config = dict(
    encoder_arch='vit',
    model="model that answers yes/no questions on an image's attributes",
    dataset='made-up road signs on poles',
    train_examples=245000,
    image_size=32,
    crop_scale_min=0.8,
    horizontal_flip=False,
    questions_per_image=4,
    encoder_norm='layernorm',
    encoder_norm_position='pre',
    encoder_activation='silu',
    encoder_mlp_ratio=4,
    encoder_head_dim=64,
    encoder_fused_qkv=True,
    encoder_bias='none',
    encoder_qk_norm=False,
    encoder_parallel_block=False,
    encoder_inner_norm=False,
    encoder_moe='soft',
    encoder_num_experts=8,
    encoder_moe_every=2,
    encoder_expert_mlp_ratio=0.25,
    encoder_slots_per_expert=1,
    encoder_shared_expert=False,
    encoder_patch_size=[2, 2],
    encoder_layers=8,
    encoder_width=192,
    encoder_positions='conv',
    fusion='prefix',
    fusion_encoder_width=128,
    fusion_encoder_layers=6,
    fusion_encoder_norm='layernorm',
    fusion_encoder_norm_position='sandwich',
    fusion_encoder_activation='gelu_tanh',
    fusion_encoder_mlp_ratio=4,
    fusion_encoder_head_dim=64,
    fusion_encoder_fused_qkv=False,
    fusion_encoder_bias='none',
    fusion_encoder_qk_norm=False,
    fusion_encoder_parallel_block=False,
    fusion_encoder_inner_norm=False,
    fusion_encoder_moe='soft',
    fusion_encoder_kv_group_size=2,
    fusion_encoder_num_experts=4,
    fusion_encoder_moe_every=2,
    fusion_encoder_expert_mlp_ratio=1,
    fusion_encoder_slots_per_expert=2,
    fusion_encoder_shared_expert=False,
    fusion_encoder_positions='rope',
    fusion_encoder_connector='mlp',
    residual_init='none',
    optimizer='muon',
    muon_scale='original',
    lr=0.021,
    momentum=0.95,
    nesterov=True,
    orthogonalizer='newton_schulz_5',
    adamw_lr_other_params=0.0021,
    grad_clip=0.5,
    steps=9900,
    batch_size=128,
    epochs=5.2,
    lr_schedule='linear',
    final_lr_fraction=0,
    warmup_steps=290,
    weight_decay=0.01,
    adamw_weight_decay_other_params=0.01,
)
Rows from block 3 of the image encoder of a small model that answers yes/no questions on an image's attributes, named by matrix and row number. Rows with one number within an expert belong to one neuron, the router's apart. Each number is 500 + 25 x the weight over its row's rms, rounded and kept within 0 to 999. All counts start at 0. Numbers have three digits each.
After each expert's rows are labels from the 100 images, of 14976, where the router gives the expert most weight on average: "strongest on" is what is common among them. Only what is clearly more common there than usual is listed. The data: made-up road signs on poles.
# router: slot weights (encoder.blocks.3.mlp.router.weight, 8x192, trained with AdamW), inputs 128-191
# up: expert up (encoder.blocks.3.mlp.up, 8x48x192), inputs 128-191
# down: expert down (encoder.blocks.3.mlp.down, 8x192x48, transposed), outputs 128-191

# expert 5
router.5:489456515486522480497504469497502498551460517520512525524473502470493478490491515507522503478518543521490527480477474526439503490517520500485476486496533506536527499464513475503462500460499511
up.0:521506485508470426500512507476508525498450482508506478481525497492523512438512509519506524512451502512522499508535497504522498552484469472513537520477489442519470508515499478514525489465465512
down.0:508512462511501519526516501502537491482464478492455537461505493495515493540493537516499501495511530463533558528488524445532484527487498472510489496484494511506527522487510490475511509497467470
up.1:506513479548473520508508474517478530485505492509486491523506509502522466515465497560523471479484479474501479550472541482482542497468516477516460489489498495535541471480452461507485506505505502
down.1:559471473510465454472488482508477506499447497479511487505542515465479505496547575536515514505501441495535501476508528487534453555483467525481512509491521512575478502517527505504541499502501522
up.2:511456495507489511511545510522524525485522486530517530547487528477479516492484484520552513548484517494523480472528484493493487499515469485528527527487506490522449519504508479492511489507466492
down.2:482499514518539504494532465479477510489487540509514494494575499520496509531521500484477480531513507521520523465487517538451504516493471471474543474466477513496495503465456480552514533503498512
up.3:500560499474510492535523532503494497479539477494493503450554516520462538478482494507521515506460485517516551515500491523492461551480431508471457534461478553464450494478481460480509470516491495
down.3:533521482552542487511466489484527467494469472501466529505496506526495484573510463516464488516493530515523515513421494497526507441488508507515539486492494511521448496566508473512507519478529504
up.4:529485531503476494474539521528478548493540506507513519521515502475484479471545505497469531521495455502472517445508440484492484526470525528518497494475528500480504502483435488532507504500524526
down.4:516474478492472453515505500503500499518497476505505531560520492493495545532465493510510510489501515519497535506495527479470529485509522485499501532497526502474469529483523508516435570512470480
up.5:518499470486497477484486514501510489442520474540511503466529478490489468513502470497496473489477482489477457491465506479485510492498492517537536451518531544533529500490497511499470524516485487
down.5:538481501499536507537490557495484502451507482510471524503529480484451523526452468494522497491533486458559501514507515479522483520515489502488485530532486509483489499461545522469467555477468520
up.6:471528522533491497525462505497479495490525503476520518468460525531472502508557517483484493520521520462517439521462494498491473565516503502532513522504503522442546527519504447491537475461553538
down.6:506468489502522494491465505517510495493523509494543485484504528477521500542518504518527522540479516518517554510491478533562548533466455498453459449520454527530506519556518456485515473514460480
up.7:502513480508494532509528492486460505497508456488489542501493497497501496509487484538524495479489509491495489527514518512488510483546497490490518515463522495518510517547474507487495511485505519
down.7:456563473479490513544552491469493547492516453513509459465531507522498482517503480521472495459507513481509463474485526494488481486512464485516488512493497494476532502451487506471521502498494495
up.8:501490500475527542438460465500542533513522465540489472507484483516472511501502468512499488498509498485502488485515534497493479515541510478487543529454491496534495519492522495526500428509516524
down.8:524485482525466473543504509492472509480503472539480521523519465477481494507521546537524543531482540508520511496501485516510478534512507487487515491528486478492460529473513564516478530526491515
up.9:489472489487479443489564486477504484530515464468497513523488472452521496505534494541553486494519526526513483511498471483518494508507504480472519480479475502493522476513490513474520534551501457
down.9:458524516512476499468523479511465505538538554528535496454480501525434515503483510511456524481505494555504528476494540544468521507512490523498490534534482468465462443469513474520494525497527515
strongest on: orange face

# expert 3
router.3:518537524529512527504491492486512521456473550499531519490497519517518506522488509504481484486485489501557537532502503506541519554493492504482500520428509440487487469509497472455474480526474503
up.0:497517454523512489463508490503499490489505522484471467508536500510464488512458515475481480496502481491466486511513529482502526515484506484487460475545506576476436526498514527486480479522493494
down.0:523494452471451538495503517503521494455514497510499442503452461537472504481516518515565483541498512535481473518475508533538481499505466468504533492480501492536491485510544525523500485481451529
up.1:506519502521523451524494489464517507522500503503543478554494471478483506485479511461480508495490502505434486470528484507494476489567525481529546544478496509525526509488522510501500515514455495
down.1:478491546482501506474480525485482494519493478445511525509508507493469531534515475521519476478478500545534532495475471522493485519515471488476446515522525498515501487502479501532503489451481455
up.2:515490496528501464525541499485488492480504466529500495523510518540454501470506518512488456485485505504536487483468531495495523519515488480488447468497505509495463486462544491532520507502490560
down.2:517528515467518581495496462503499541518466496491500489502469487515437478489502511459517515524521474477523535478513490471466447472464497510468546504489505479503533510516503503462442484484502520
up.3:520468492522523525508536536476486504487536505557491505527494466519525488539488519489463457504564508500532508486507491502524510517499505509486524470546459547565548463544530522515482525524514497
down.3:553491543459526473495524497475509531480522472472468454493482469523517514471469465533500503505511485463532494541510489491543516455489493474487463548526508475528548513515525488532524505458469487
up.4:530502509493490449562516487535537482533557516508518494483491494526490499516471489516521497511505481515458464536504522492445501505542528476536466528548485469483499476482512508475533536527506499
down.4:553496513523497522496475513483497529505499482486479522510483458522494480472440545500519518487511481509483509497506443524506530533443512514485514503534502475506520448470535465478508530487487455
up.5:538453513521513530509505497552469501473498460506455494514506475515471463502478479478489505481485495549500473514519510484476517479494487481466543508469534460562489464516496525525446521498536478
down.5:506503497505494488483532454491441478486499496471516480501499473495502529491543501530529483511513540530500500512484491512506498471486494546508521513465478465451463496526503490463494470462445508
up.6:458481514493495513451477489513505487542504515480517467490494543456506530521542451529420480456501533482499512474513501475486483517507519533494482487500507521504482486513509534536514467536550475
down.6:515527511508529491512464495451521508498439505491460478493481515530536501481501508523486524528498530562479488510487489519472499479529515483493532504464514480485495487464505514447508505477514455
up.7:525476508498512497514485494488514521537546501518485477513506538441459510483516517498478528545477509501494452513524491493486474531488536520507516493523483494470490502507441482482510499538513538
down.7:487515492543522505459507496477466508516502508471503505496520471569510541498526520504489518466504509542490536484486524517462500542512435511519505497428503471543509492513514480515453526494499536
up.8:488497508469497496509474523493495484513521440515494501524500504506538492517525526507535529471479488500511483564540526505542484480489508461479484499497501522468528513512509510534549505510474463
down.8:476507540520468493482517493501532553519419521500526430497473529536480508509528484467456517479518489500483476504462488496492479535532511492480547479494514496492483501507498509488478483485531493
up.9:511484484517469487509516456519506501501502520500519504501533531465549472509475498531516456544490514506467506467539523484461506462507531460532525513528509497509486504448478470508495510515508534
down.9:532492479523524476474487539493480520545559514533492499487498447557439490491482460487474532461517503497505519514450492498490510531448437553490523487478520474470527479486519514550528531491498482
strongest on: purple face; pink face; purple rim

# expert 0
router.0:470499502524481508473528461531489544501507438486500481549515532489534502521502483504471501510551492497482496492504500502522477518480504534459468478548478527473456524436467526494530503513554478
up.0:485513461501528507476501490455491510534509546510528488555523480536479515491475526487506492488488489517500507481513503522522488535531454497497499528471486493553491510555524478477518474519488534
down.0:495510503452504506481501509499492490497514488486491478446473470506515471508528461489467509512483531498472429499508544480479509490479526470513499489496499505463502477511493483500504533495552519
up.1:496482516531522518517485467481473474531501507512501490498530487532520511478506524496469514501505502478495480485502483515483486539527504528512545509468522506522469498550495567456487500491520508
down.1:504526551499483539489511510522491513509534496470512463473497510499486571479493483530436463517500503502536504514509472464500535526499476529502537520515539481516471529485433481499533485502460469
up.2:494465550484504495480515505536470477495529474473490529453461512505512503517512465516501496498498520467489483491481534489491541513500504518471523497482502491511476487521463511476437466488534507
down.2:511503496488497544529485510460555489532498508507451506490534498506565520523490449558504511522523501460474496559526517481511468531526507479515493478460530505472495510510489501513549497506463449
up.3:497489478535489473497501500512458514481542502545449464513518496487492464560496536505539507461482504489548495478520497520539468540492478497459481530478507559545503493568477479516508474494524490
down.3:513521534507501517535478527523510501503509511462513506505502568529499548531557466499475515526519516494502481491508465509505503540518527493486514512503510501468474521520526483496524480525516493
up.4:494495536513523479502464523462510456526491500490527506470510511520489494483527525487510503489493491502560552500515478482517486499491484491497450519531535537518494532517504461517481483490455471
down.4:494482496546445520512505525539454518489492482480503486519488537502479537496543500510496547494509472512511461525506490492519480464518496520490513521496485456512474535485499553503488471559456509
up.5:467515494529484483512525478513498501540503525471520498540529504489509554474487552499515524484529494506529488521474549525503520459491480488452522530467491499540484476518523482490508481530502522
down.5:494536480475506519481524544502496539511477462505539488485473491487498551516557535457525447523512513487459528472494485495477535495468503516523495531525479495516466536457534484497502498501502498
up.6:520531459501511498512514477469524491532505471520547487477482447553532500504498488474448462509491510479493483498489542492503500468536452525503534483510504491560520507516504529514462510492552538
down.6:523499484556542536481471506481526520500511475569519505556501496516487508463527539544508488528473498524503508492469485483446472500527474490485490504495494478519488505513508485488534498495479535
up.7:508460501498509490444485512549497526490495475528494499476487511540501509508507529505485483491496496508492518470549508497489512438487524512450478540492476483500505504428460539514500507511481527
down.7:485492513527497468490494482468506486467516485502499488516522489521514480525479507502506485474493512506465490509488519494537461501488492512523530500504434560525526488490489460532530528498483548
up.8:515470483532475484544487485504445504527475497493508509535501503511512479502521488531526517479496491511510534481500496481521500528465420486491496474529505462511487545557485501520533510504511508
down.8:516495474517494476510499491480513498470406514525500512503536493499478477474507500474531501479465473501575529490522505507469462453557471518490543529453494510519486523534518542476512533472484500
up.9:501475488498487458498506480507495509455526507499530469520503512545486445551485504473489488506491539480467527510501478491486499479529554512485458461542525556519495492480537493508540513480524507
down.9:493540496509508480513475550469470497486509515502504532530496515499503494434456463527506497454527483493470503512456481548530545508496530501516512468513514492488497482505547499466500492479464454
strongest on: teal face

# expert 2
router.2:524521464512535473552481494497527510508512462521476506523463496494496518447496509506478545561457474491519516543524493517514479481514493482520502547499476464502482539520521517500533523497490522
up.0:473469476517499509454511504475535518485543510510523505501514468536476517542497469535520501497500517522493527550501501511470510507461489502489540472501498491479489504482469526498463531516498498
down.0:465508542533530478503521504522452498514526443485500503534501492497474545504494492488485520489524505520514566512487537426465510501475510478508527519493531493513518526484505476498471555521431527
up.1:512493524519501482532501474495433549460513526508466520525521474524479517508522510518509519540486474490491521461505483491486514536477497495460524489484487482490478455460464443490500515492541539
down.1:506522541470500510530430480502467489514454502418486533480507497495529521496542482468488462491509528502516552510487465487553494520510505470514453502500502510490540480504464515493462451450490495
up.2:417474525488513514498512455515545520509498549472511547532501493506506556513494484495511528501451496514473474530478515537507508475514475494446545489484501475490488500500511485477486462540538506
down.2:525502497558488520496520537484497479500460467535511485541581485524452494520497522544521501467498511524532485505460513506507503504481506546512515506492519469521449515537517525481540534493431495
up.3:536468516518502482490526499486509504494523484510490471461543508511484514489475516494496471475491498482519458524516510485511511524513492544515476511466521502542520495539435537534474472515494513
down.3:490503499547505469511497548491542475451526475514481504545458477545486527488503555556513473463450512472508537516471512530533526508501488514497507487472534455510490477504489499516483485531497511
up.4:496475487521424522513511503510477486490481507477502511459493513529508464487495513483483466521482491504499479474477515485500494499535498479454462490508483509476532503504500476523501482454553520
down.4:482488489441501486522514491470473481490513506486479494469500541494490513494521543529507446546488512515486510470479539457523486523476457487517485502467517546514528476536483494501482508499523512
up.5:455505527528475509505497551517490490495531500475476525504534519514498458534508508505482496505467502492526533489544503499518518459563548562504479477509496507495472519499457535506493508515535496
down.5:537494502510473544455501533488483490498453485501466507515537516466527465497508586524514488498499484490542532513503522456499531533474463496464499507489538512522497491509487483498502484479470503
up.6:508535463498489487510468538509537495476518546485477487480518474541489501560537514548496509474488480464530507512451505474493525480518519513519547482512474491481517538492467458503488493518485501
down.6:508477506521525517527522538487444501467478530517470485470498464500468502514502494463497518496507533547501528506534459542479497499539543537532505505455481493503512489474513520456478530495470519
up.7:506490474479514456471518507479472492506549458517468496481481516515506468541483529512534499549503491524482501504567521474497478498530483475548481476482506523530479503545473505499516508518533487
down.7:509497558477498557484496523496459518498486537529495478502515530522476495485516518525524528505502491521520496480516477525468524496484528536485497498514462473516510482473520423496510492502515449
up.8:513506479406521510488504511466475504527509507534493453518508504486488512504500493478530522500544499503503525463514500535497480496509495487536526510470478507473531510522477518482542497527475462
down.8:534492510524507451481459501492531510482497498521474457466484518494473477477528525517481509566466499510459473498461460501529498484459524484509510429525508510523508497522512492491506491486517476
up.9:545465482448509491502492498453495487507481516512475497449489455464465471481492524519498504496531486521525499501499492494488467464501530520512524463516507486537549516541509518463492522496498478
down.9:523519509482488469493445447508506505497517532488493518555470544490493514495474495479517495503468489481469506520493489486491473456515507467476502497507472450456486479511501490462530505507471537
strongest on: black face

# expert 4
router.4:438513552481467499489475509533508518578519514521462496535485545481506513495486516457499463487529511509500502507485484485500520494559518505428442492494477496501483499486497496498505496476500501
up.0:520548494491507517508522501442501515476519491487513467520495536495485500522486495541500480459538547487499475508474482500580532513474525467424461513514541497492487498545523512506503520489483526
down.0:501475528557466477502489501539526507503550448488486524494473510496451525485487477505466507519483472524530503518519469481518468498514540479506506526490531553486492464505504520478509502484480509
up.1:512524498495493492478512470520526522498544515498490466516459514445526491518516475485468528516490540497489465501513533464441509513453529533542540529468506507498514478505476493490470514530473508
down.1:462490483455526496514505544518482500567529488482510453477505511532489545481522469498524512539512517516515479516501481513442441472509503465495523513556504514501520500458501478503497488482507494
up.2:538482452556510487547518481483504511505513487515486522492526500525516528496476495489497528527498487494526458483525518541537483551479469498523482559553496552488466530464488496506507511523518468
down.2:488478499540497529454543495482468500497489496513513498437496478499466483501525513512493522485521528531447459530446510489470481491536430478458492513501523490513524516526513488537492514503537544
up.3:510503494492530503460525523485491505480479506510472477516444555551480463500483506521463487479504479527526520493511515483511536469488506487516496456465536530481503475507499533513458536487456524
down.3:520530471529542557520519513496497466442502500519493505519556517493501536490501490497496492492502476516527501463539472510522469483521471531473479519520527531465518543497484539485469524492493521
up.4:493478501521531563465503523507486495482493427477485525538499518488493515486506517522475555520497517462522478505522520493493509546484514493450457479507494484479507541498473526488494529508526493
down.4:493495541490534500529506495531493474449517498574493507542489507518455512512513493465477480491512473510533471506487519456508458473521473480473506442485512500531512533510511529454521528481506498
up.5:498516503510531474524515449518494525510536528538485509495518556440537501509471492448513492482493483471552502493530542481495485532504549530533519507523518480533517491534441495491531459484466468
down.5:525466498494503519511547503451463516491511501500514510461455463504478536518529525532475503493463531536438465510449496510501491504482501496478507452505520490487532492494533505516462518463471510
up.6:529516481484501490528487541500492473538498514513542524421448499492511500505521445469511470533513506530483515437524502519521487496506500508490495522481504491464526449450549510506483494472527536
down.6:490533512523543514525498514537513486465469507450522505484500498520522538471492443490477511465527535470485512518494500497514487510466488544511495463509468480441522512459544498506483505505519514
up.7:547514452495487490486537430505498516453519528481533493534532513498482460516521485523487476477525459469520550518504501515523517489496509522538512532499513466494501493494501495482482489499504511
down.7:495443506564497515518494509478496487457511501524505494506503498497489494487502485515497531484479499529497538458496462552529491522540483465496443507515512488467499546503499501547517515544516516
up.8:490503504507543493473477533521515509528468495501500547502489521525463556498518489475515533505522492525476546502495482537530469490467457516513530464492538517518481476491507496488474514496487521
down.8:509528505547485513522523500532490482500505512495500513476500536520523431473479472530461479503514506482520492531454473503523476479534512477483507490542457477488478513493511470477521521512519504
up.9:514498499504491492550501529511539492469457470489478531469434507451519480489473496542516457506474477468546480484523482493526525469483513521520498507485484479532504473517503537489514503496532471
down.9:464486463500479558480508457495460484500463510486516488496506500486492494485535508490556505478487502492487502472441479497481464448473419532507476489522523542508496500510495511491540516525524563
strongest on: blue face

# expert 6
router.6:525492473509477468515508508508486444487497497504468464482512490512518475523520526530493495493479466504484490518472490458484555441488531471524530450490490512506504470515480495479521517501497501
up.0:479451532543506522501512521501446488532467501528505491493454515522501500526466481543489483505507488521487496458455513528504493477511495496488488508522506520473476539495447533484509472522511488
down.0:468488500486537468507472529511516494542524510503476490537446504498468480475482512519516542462514485523506502499433499479512497494497473466498482525512510568553544504494503514479500454508470485
up.1:481508504521491482479503501540505537494452485461566537482500510504546477478490465464505441493474534483499431488470505488536523493516472489533488489449496465478466524485448508510505499494532507
down.1:496521503524486528470467540470488514506501494525514445487535515490533535566516477513475510517502541525491513506567518522495538513530471498486474503496489501509492523469523504507508511461511517
up.2:481490504526512473516504488528484517495509504493530510513496497489513476506488482484494467497516524494511512507529548515521516554508508514486479544506507465463486480469512478519453499491496514
down.2:481503515519515509499514507493537503552527494512444500517462516494473541440468510489554515504512504493502491532473471453510501454523494518479510520550506512515514543488539466514509478478509448
up.3:532472508492518484495491476518488484493534498498565488493481495483500529454488527467517518546510506519496509455506470472551488523521513514534492525484489466516484483468491501498457505501451519
down.3:477478485445474537548463504498494504475521529510536510541510520515515511516486456512512507477490511445516550488513497537468499476516537488485489528455528466487502496489522507515534499510509505
up.4:527517479540490524507544510517492504472504503522488526509522478473517496473482458518456466513508516516559496480503529514546535546497468531522472542500521481438473504511524513508515525461468498
down.4:499472474531503507482542529514466508505541472538485501529501482461502521503492483510517534502499520495490496464504496493506485506514452525519442534523507495461511535491527509498442566501521525
up.5:509506512477521506512480470507510511457560478482517443503483484485499494473503490471485467500497492500496460518525539513530504503507510481501461534542503517517472508527477511530549441489498534
down.5:497479498525477559464523518499495508478503491484525539521462496504471506522448483522531488522516500467487492509503470499489506553518464517552520545490480491494527503467504491513501509543503503
up.6:508477516467534493458498497514468483526473494522477451492486542501500503446542517492490485528515512509497528494494470496499525502467483490507524479498491464551486472515501471486501490467522529
down.6:489479514544518508502459530547468479513514479503507539492535474504448534476476483449523501500504492483559504544497501499493496513493501526514535533515494485527506517471459534478493481462466552
up.7:487523515495481490503497522501490504550485510510479539533511521541507482495494545487492472492507500489564537548495537489483522519499522474449452493470480519496501512487458504501491541496500485
down.7:503521489490491491504539513480500513455513518477561468493495474508473510560475492498516504502489545495472515536515475511467507507461549526484512505497526502463511480467569440515493486448530571
up.8:490469511503567481497480499459485457553489461478489516492513501535485518536525474554484520506449475460513468485518469548506511506499484487487481462514502530528533565520479483498488472511529483
down.8:504552494535470521477518457526475495485473541482511513501538495438513529521498517511516435479546483512511511488498543468461514507487445493497516472484496512531494496505479490508493493509534522
up.9:538502469527501441535507465518515487490527482516514486492517489507529465543481478478498461461491495533520486458496452529497481513526549522541516492520470497479531471487504506473520502523474500
down.9:466494538510476473480457498518524484486490541478501533512458536551500493468452450565496495490514492484538521565470449529489545454528535478499466502510470482481534496501533502540483506498494453
strongest on: white face; grey face

# expert 1
router.1:512480471503519541472464551476485513488539495531493528478519479550484494502485494520527522489485485468476524480477498528480506495482497476555526488533518537521537461517518516516443504514512503
up.0:506485515519503479445513496445528513497494457491544492543492514495497496518497546528514485488503485484507509515500512531539496482508472474501515497504496497516502487556545523480529481483436530
down.0:540490459495466540523479475505496496520530493499495467431506481491468475485494487488491526492483485501497511516507477510494500539449487525512505495529525486448533462524479465523496497523518514
up.1:448483512499464516484517478528522507490533536477507468548516500482534509483480457491468497497523503506474518505496481526531508486512554499501522517516485422512482497492540521557486478461504524
down.1:505480540500526513522460521482476499476489497482510513489499467492522531539488491470510492504479495504489465522513532484500529438497560490492498508491503487478524519506553482502523508463486521
up.2:518498474512525473531515485544454498493548487538518462470520500522533498496522522457507507493493462505466485456523492480503500516454495522558525534505507488504500450477467508526534484526517516
down.2:538504479483518488511481494507552520515522505464483476498550477470537513431520480558498500536477479504514502526515441543476490471471552497476509489502492450466500523530479543479558488553472467
up.3:503504489473551475463499464489489476515521509527450514506466513475465503518483502516516480508497515491490521500546550504476478494498491463487507526517508485523530481511518475515456490529484471
down.3:528502486520486539526470491484494475485451487471527492488513528517532447482503524511489545520512493491486522510521493522483490548547479448505460505489521455549439515533495480497504507501529496
up.4:498507491506485530478506524485467514490468473515514498434484570530531482547506462501498458492516524484517455472510477501531473524512477534489494534482530492504490509523477511474490445523489493
down.4:478521467541499527522537522459487483483515519528510510457479523500485477514493465449518497494495524540499503492556501473520442493523461493519495505462512484547511543506470512508472470513479496
up.5:524491480493569453553456482471506521541513472500490478475515470518504494503492482483460573523516509499497530496504527508532477492511496523524533513471544494541545504523498502506493518498507496
down.5:487488500504492486511502534528495467527539457482478562522509497517521472488497460536521475458514505475498507470543538522507496508519552501445518487517499531456445490491482466555525484497511501
up.6:465505495495470472538456524499511480561478525511450420484503506484550488473481484509532497532500511475472484455503493493494533480523518469509493504538488512464503494568520530531490468448537479
down.6:511541528507495495508543516495471495487500481496518490517505508495475480450471458551478513501485530500523487512471504429540521527481489496510524501492512490516469483461480485536476515524540441
up.7:510496520489501466478532492518512494488502512516482514546506506528466474512501537492419484446513516523552526465495476486512475498513509526499483499454497492501492506465488501513524529501501525
down.7:506520517528512478495474484494502483546482534498471486506499510482505446515500504545501488514511463486482545497520500480422526501493520524503482505485492480496474503483475397513459475503523495
up.8:492493508551501520500497457488493506509535537495472513509500521472519500548484422514482467497510525540504522472493474531460535485568528523519469499527493482480511532520490519496500475501489491
down.8:441509478494486512454505505487536498488466523505529488487477498475481485504510479562486494456490523483579507534527513433508495494502484515460520487501544497510524486489466529494543502511490475
up.9:470536490504518519511520517513479539491520489470496478546518479511479517503496435445508509477543523479496533495504519477514503450505505497504453495554509540479446556491505505510537469491531468
down.9:500482490478484553493465561488513507545456491538521540522488534507483530499516508466480483509456484504462519485509505499482538499512476489487497523455511479540512493494487496538450494506491461
strongest on: green face; yellow face

# expert 7
router.7:511490504525521478535483501476517505524519476477483531514531520533474495477523537562502532532450506476519513536525499525528511535494480512514492515478553469528502492506499484481520501492507487
up.0:483526475518517556531476497506506521492485542519513529479494506471498529496526503494475504549492474478502528458500544554464499468469499498545503512535490480532507522470508532486454501526522560
down.0:521449497490506472523509484482532489444488501486473504497486483473470513559499535494502486524518448486518462539462512466497492470478484528471496442434526510517522526529476535487494526525478512
up.1:490542517498486496461502467520436526534481523517515459467499510510491556459507527486487487476495473534503496461493512505496464547480462477491496508486518493503522486510506469502507459490531532
down.1:484484490489500477505500510475500454469503473489467513516467531483519440461502532499497468453507490486509528486491478491503532505503529508558516498495504518508508489486502542486496529521434490
up.2:504485544473509555464452521504483523488493519512512500495473552526573513495501508506481547532514550503500479486468522519509506517489482494446480511542512501482463457497473497522473458491502524
down.2:505465482488496484513502519492490472491505500497485486525541552501502496478528507565540502445505467520511479524474541460528512517560435527459518480468555476489531544511475500474542457492504462
up.3:500485516521511541517514524527537536474515474486535528478473486522527521493482521526475483517521535533499488493496493503495531520497523463516501508470526465473508487527454495501476460525466472
down.3:511490551457534578498514499482536481510461533506481487457488504488518454538505469491505512466510521518473505515555482515506497443484508504515497488513479514429524481510488509439494482501533496
up.4:444483523511558485436515534483502473479470458501488511530442510501486488518536519511512511501501524515514521513503548496494506558519473528490511499493548494502459487519511463481456488475451510
down.4:457525498466502474528530518516449488514495475517546504516483474483498504519483519442486538462490533481494470510497511448450457471458481470497504534509516496533501525448517491522487538474532542
up.5:527518519507480508474516514526519546479482494499491486514460527485467475509510518500546513513475530473503484430519502463486500488513487523524519513466505526553502509521463530501520521452546508
down.5:487484502529510505476481511493477498467527516482513514481525491482517508530451496478552497474518512506501483477485421538498504475486524529478541485489485488507464476476532504513492502479475483
up.6:548502514526475541492514519505478538508483473505525510492513501513486491452509520491495562521483512517472507537472504496531498516512477489444541480489502486476476513471449464485493500461504479
down.6:470551507513463456471497479500463506501501516506523451519464486515513482498447522517502506448525493503503495509506488469497455470533537470516485496514491555515506506505498516519508516493493505
up.7:504501507521446460493503496527473512490498489502468534489486489507484475502453505534490495506518491510497492486511488471450531539504480450468486540517502498497469484495492483478527506502516485
down.7:502492521487493543479486543502464472516495554510510480487527461502485522509548467531483536444461508455498505545509481486498487488496497513516527460506483553465514472428523513504481508515508525
up.8:505515512478524498487500482494507504519558472488442486500433490544488474482472511524502506479502519511512520504526516507503476498535508497536428575517531487476537480477534478519482483496505500
down.8:493488494502479447513441494487479503475441490530527464473538495524528463467516500545504556467505549502528515506525462510480487486497491494547487462557448515525505533489484495512525509504510472
up.9:506545519475489511491498504504547504514504511513511475522533502487498553481504431467459534554496521504489477461516507509498520520475524507470507524500467490489492506476473539525482504499489485
down.9:495508466520504480514458482476488500471458510476494480537525499487475500500547543509516496502506476512456477524452536471445489498462483498494521486474576506544473497504471495530491501492491491
strongest on: hexagon sign; red rim; pink rim